A small encoder-decoder image transcriber, trained from scratch: 7.03M parameters, decoder activation silu.
Rows from block 5 of the image encoder of a small encoder-decoder image transcriber, named by matrix and row number. Each number is 128 + 32 x the weight over its row's rms, rounded and kept within 0 to 255. All counts start at 0. Numbers have three digits each. After the name is the row's rms in percent of the matrix's.
After each channel's rows are labels from the 100 images, of 14848, where the channel reaches its highest value: "peak on" is the class under the peak. Only what is clearly more common there than usual is listed. The data: seven-segment displays showing three digits.
# pw: pointwise conv (encoder.blocks.5.pw.weight, 384x384x1x1), inputs 0-76

pw.108 090:205168102145128139107163165124108101153103148069110181077129121184128175123150096160147163059112149146138208179155157128141105168087163120137134098120079112132136157071113131165091135120145135172122131163177110101119124118124110108
peak on: lit segment

pw.12 103:129125135147091111157163153178116113091138159104163161075141074106163158120109128119050158092085100095113178153119161123086140137133127116088092135128102121163119150124106110143111077121091122105095151063157132149153141167116173082
peak on: lit segment

pw.33 099:138113098114147091154117079134147116142110122184184149068121099133180112150065099083146148095123093184128130134148089139075088132090122144102119096121148189182169090109142080142113093123109152126155128144122095112182142163155158128
peak on: screen; lit segment

pw.107 105:175155051146144101184157086138163077116187091086121181083120121138114146145122145146095125171094152110128159126104123139112122110071134172112061085132116135217079122116110088138115103137140122126091127159126148089134102210104126108
peak on: screen

pw.375 107:113168145090182129139086106115126111122136211086138074092068138172083116107141142137160048126153092131101130127122123158155095134092172172127131114138108156127142151134176096120134147112147126076133135148075092133082109100070149099
peak on: screen

pw.315 093:168179139179069110133060115131135164133067096095090088112141122158122076150095117070114125107139094130070167094128037113157152096156179117126204129146096141107131114087148160161148117141161096119127125108185112099074101119101086088
peak on: lit segment

pw.269 107:137121088108148098145143155142160124143110133109164105094064134095140086136123152094113086140115177156142126144124110187164066140153100139183088117133138167125153168153105160091100142167142112068112139112193069181220138101110109111
peak on: screen

pw.287 099:096091114132202148060148112102155077088127113129145162134147123102104181158116173185105151117144147098085091178160129165166078070088082138169062110127115080138101084089123115100178103079109092078166077173136105145139128090106147154
peak on: lit segment

pw.237 104:124102118075067113135096144101128108118141101075154122089163113154115130140126108176148090069133062112153144127155155179132119100139136111170088109172116117151139142163091148129092143182175107116107183103096109146173045114126164147
peak on: screen; lit segment

pw.201 110:130113172071107100137134137139132152147172123115098118107140152055123132127059069142086096102111179162085171138087080100141127125150137113132135107094148098126112160107115128111101091118077141171117117094164117107171125091063110116
peak on: surround

pw.277 102:164097111082111191091115115144117155128111154138140107117070059125125076113109116152115123122110133117069090143070084081122136130097114120136119179162160124107133125116128142107083150139134110128147110121184116108127112096088048082
peak on: surround

pw.79 099:155155100151106097097082117063135124153121102112111128137136126164159130071092197161092096185136078083115165142136124167084152103142058085145112119157057132059122073143155203142164158146075089166088131146141096064133126077156093131
peak on: lit segment

pw.135 090:152084091165164114113099115108123153147095203127173156144147193141132162164128131196154176098101115154085141169111098130102128110117025139082097127076173112126140138149150126126131157172158077116126108092171080123106137130085157152
peak on: lit segment

pw.169 103:145110103196140175115146155166106130162136112131163083175153109122080095116094159130099137086088174101120091081189098115097098144107147120116156170144100136136107156074147173159161115103101076124119135098103087159132085125130103096
peak on: lit segment

pw.59 091:123096090127167039183089143089152142169119050142138060171150100123103143134122102058154123133115166132129120163123157153149106075131133135056162154180115120110107048098113172112150106109164125163134082143100151132090134160089145074
peak on: screen; lit segment

pw.317 096:128146066096138125058117159146137078158138118124145129103149136158113115160093160161192128130094126082180187185084123166141138128144164231109099101128067130156117079100170155109122123111159093092112178095150161082014102155133087090
peak on: screen

pw.6 097:138114118103087162103096062131189118164139184152137135185182125091112071114105126118166123136146095092127129145170084128108159120134148143130134152127087106154154115128123105172110187121119180094172074137147140109119159053134160168
peak on: lit segment

pw.233 097:124094093114145133159154091132085100093158168088169108120102097123114118076135072090082158153125120093149082075101096162141091083120078101127113195130100089142145080118119110110157172122105120121135119074114107108065136137117122123
peak on: surround

pw.46 106:087142120139152106102119093165147133119077082205181156136174108107114123159141093130118119148133173063107146124175100146063114128141147166082098174135063052100127151161112116152138123104117125114047116133124112128103154147143101177
peak on: screen

pw.167 093:070100151154062156104086116095100126130091124151144147129144163109127129149141202115123088155118199159114130116105088184152151122122154099130194184127105126124138122086128114076140094105117150147125124148106157072134161168160154126
peak on: screen

pw.28 103:132133162114159131093132144127136068123158207142161115144119151117114089130146125151082153095198164137089068089120124134083101114143132132112070105096161076117110135094147155141130132107071125169126197127128162172134149141197098097
peak on: screen

pw.42 099:063134103124136115117156124147144101129129082096126080129115120081167160119110119106172105151147111139167084138091076117115142093154123107118113150167069198197134143162107167138100166102154132098147129138138098127101101023130106148
peak on: lit segment

pw.319 110:142106137094090130150101128126182141128122106143142089128185130088125225122144123097133106133147133103151099125092097162184128165097135126092123104086174102135179118165125174135137176162125135135127089083147119141151081093099147110
peak on: screen

pw.304 093:091140134131096047115151146064082129116110124143136120168190124136121169143115157065125199152053074167123148077163104144119148177124119137118156163183144100160094176075137179062113121115154155149103136186114147069148135100134146129
peak on: screen

pw.253 097:125080110137141150245157153171107102131134176101154161091087137129091145179101173177082088090114169113145132155108074142148089143131095111143174148118128171211128137048114112100147113158158140150124133168177136140150106163135133118
peak on: screen

pw.123 104:123180117145099130143109143107048134123112166180069164126126100057177132095152168125136130127136159088119102166137127094077069119135144153124122166154180134118115127187154121097119121086179036180117208162113166144132178064084119092
peak on: lit segment

pw.15 090:132160092078099126134147131098081168140127159151078160133141089141129171113111161135099176121096077071154100107120114176131188180113111131088100130129141128129117069131167128167097091095134121112184145141083095163121118174095134161
peak on: lit segment

pw.45 107:066135111115126076142169130140112136112130137119164124130096106152115109117125113095049111152152121104088094146112101065114114188121137118105120125137086089128170125120076060111096107131100118166191131020162077165173053093064122084
peak on: surround

pw.215 101:156147137151109117150099131155083163105157119142107148135159154120171050162131108173087088132136099075083202197120130116163144139090141103130099138153164110100142082100146169162106118149090151122145131116192084132128129084119118135
peak on: lit segment

pw.352 108:131131113136058138108113109150067117108103122103126113123135117123073135094102119140109159059138121150129156061088092079149138183134087077132143123130107053157067087148099108126116138125099142122165136111185140180145099108074120069
peak on: surround

pw.70 100:126160093136089054105046133148090125129128114135093097113131107103136068127111151107175188104159112045141135128139178123109165168143114125174091140121137134131144087094133187130136124081106180145080143086118098216115153084148099127
peak on: lit segment

pw.251 104:092120098045125127152152092121080159119142080149143142128080162144103091064139070128103097108115085106089145143116127118138128083136109094143142167126091122145053203095067158093079103057103144153095114124121084174088131066044088130
peak on: surround

pw.276 094:085158072120162106163095079154083137112117112116108093061125142136152127151160094118110148107100132069140102139134184143079161103109127115073099142116131114204129103136136131121163172179125100163125124115186076153094111159169132135
peak on: lit segment

pw.87 090:134089121117126095099155127153159110151136122128117129112130131129117087137167194155154150154085138117166178156125177140136148095141119113128089128130147116074102146156206112146127184093091144083216103166113148167206137129145137148
peak on: lit segment

pw.274 090:139141116175098154084099140141124062148132141090081154097166178138173131129056121098134100090147150092153200136113141152095147185193091149140126116143097139166088164108168127121150123130132124169130177118133149093102170176165153086
peak on: lit segment

pw.231 102:122138063087114130120074130167145117095131129098105173078174106109125175119140108160124128111095108107125146173124122167118119126145144122103115075161146132108140099121167188099080138157093166128111121103103084109108080121101124113
peak on: lit segment

pw.194 095:131094134145151088157126077115114130172177122103110107207118099185191126164153118135125211165133104186142155080176142149198154137145131164174137128129130145161180127122103084143155107115131167115139122144119137148152163087142122103
peak on: screen

pw.0 107:166135086085017121154100099071081070101097115134086213151118094171124143141114079134092123154118146126118161094122168161157142161098148133156176111169141114128106089132125171094179117064130141158117148116153099152154113135124116119
peak on: lit segment

pw.64 099:142183110153135141088134080106083117119118096083145116123098077116131093126125140070136175159062149142095153089191115142159175109130097117131115180103094089170102150126118164128116024111157118142181154163134147146139131093082103144
peak on: screen; lit segment

pw.225 090:175080123191164140126178082073137153206118119139167136124122125161058178204099134097160120144101132065156135140096142074134160116151160074161135151085087087099142151123136146188099192109135114090101151117079116106108095130111121139
peak on: lit segment

pw.125 109:194062104124133115145162108122142104083147101166117143057103180159130101134118112099116112060029119131141136154126114178127103135098093138136061133127139106168125099084122101121109105123140117135121129119077131096123093160143128176
peak on: lit segment

pw.376 096:136098098124114124126171158163131130154122115149098119123111127111107083140126066100139084118145106081148131086145128174130101125111126150110105134132154120101090117148146112137097117161121095082106132136145120143135134102157162132
peak on: screen

pw.100 100:109119161117113106152108143082109215118161119141152096139125088153080069119116146148151159113176130105082126136143141184094081115131176111107100151146122151089160145115151065130093152082056138157128103155144065117145130101190078085
peak on: screen

pw.303 096:135129196178131110102135175157147128120121145078086096113138127123172170097142173155119097122117093062117106141120085125087093143113132092115150147154114141142123137127126151102091103147134126113117112159106087071122196135087156109
peak on: screen

pw.312 102:107165144110124099134075108123082121134113141070111077150167157152116084158093113130123166166114123040162109112173114121138120182135055082148122147171137137081100096135129089124172109137098151138107087083136137149144129112125059128
peak on: surround

pw.120 101:139113185153102096086118129149177174066140075163136089138112100178138118096128117105117127135092159144154155119098062080065111137136141116175131118148174117130100142163161126131132112119224126177094139102171134108097132119128090109
peak on: screen

pw.340 103:147111087092179158128122121141122126186143156127116116127129107017114107164125185060166114154167136153142144142122078137146107101154147085110143144142146097116148157160091107109154177130128139177151104134143147132126171123183152122
peak on: screen

pw.291 091:120126151132128071060120102135109120118096129116202155156165127157080083127146127184121101115135074139081111138127137131181125114127083126106110143164119073158145089065127092177135121113102062159160075169151149114071115116097138143
peak on: lit segment

pw.335 098:168157018104161122114127093126162120111158160126175159136157155075079156170151163095132114119067135093158099131123069063165158100115095162121104064164141092114153117106119091133140119083131113073151120135139110167133139196197123180
peak on: lit segment

pw.362 099:139145122117080156130082174157156092057109143096150115091132131124109090161161123105119178136170204124132130141093055122157171126146102043099075082144167131125112125147155083130118127182125120141135191153183144152126109054089087112
peak on: lit segment

pw.38 101:102157117087099098102173097083121065104112154047125196110162159079193140144138172117105141119092107078178160129127155131121121072125134146111119130125150138144100119138129143084142125172141114149107126097115134161089162158125136125
peak on: screen; lit segment

pw.44 099:171120138076100108139178184088173142081089084089105168134140145161103083140137153171160146140099089157104164129139090098147163134137079164162174119165148132160186126141114133118109137115131116139143178114150091116084059115137144082
peak on: screen

pw.146 099:080138134109138146147100098255151084132103103168112176146133100067054113140112173092139104110147145129141114118152135152130128093137138167111169108146092157131171151129098101130083104096172117136097056138159110185137205136164114099
peak on: screen

pw.220 095:114122118137113083115162183116108046160093096100128085081102086188178121146145094006145109173180135135141125124101129108155129140159129095169127146160069148171073162085085184107157105069107076117114038117165185138128175113156176097
peak on: screen

pw.273 104:150120121102107125114147067170093152074099117075119130151199094144180135144106148107164106124124104117129157169071136202174165099184099190077102172115102157167093136176127157115149098116141134159130113124140106193169129080114096096
peak on: lit segment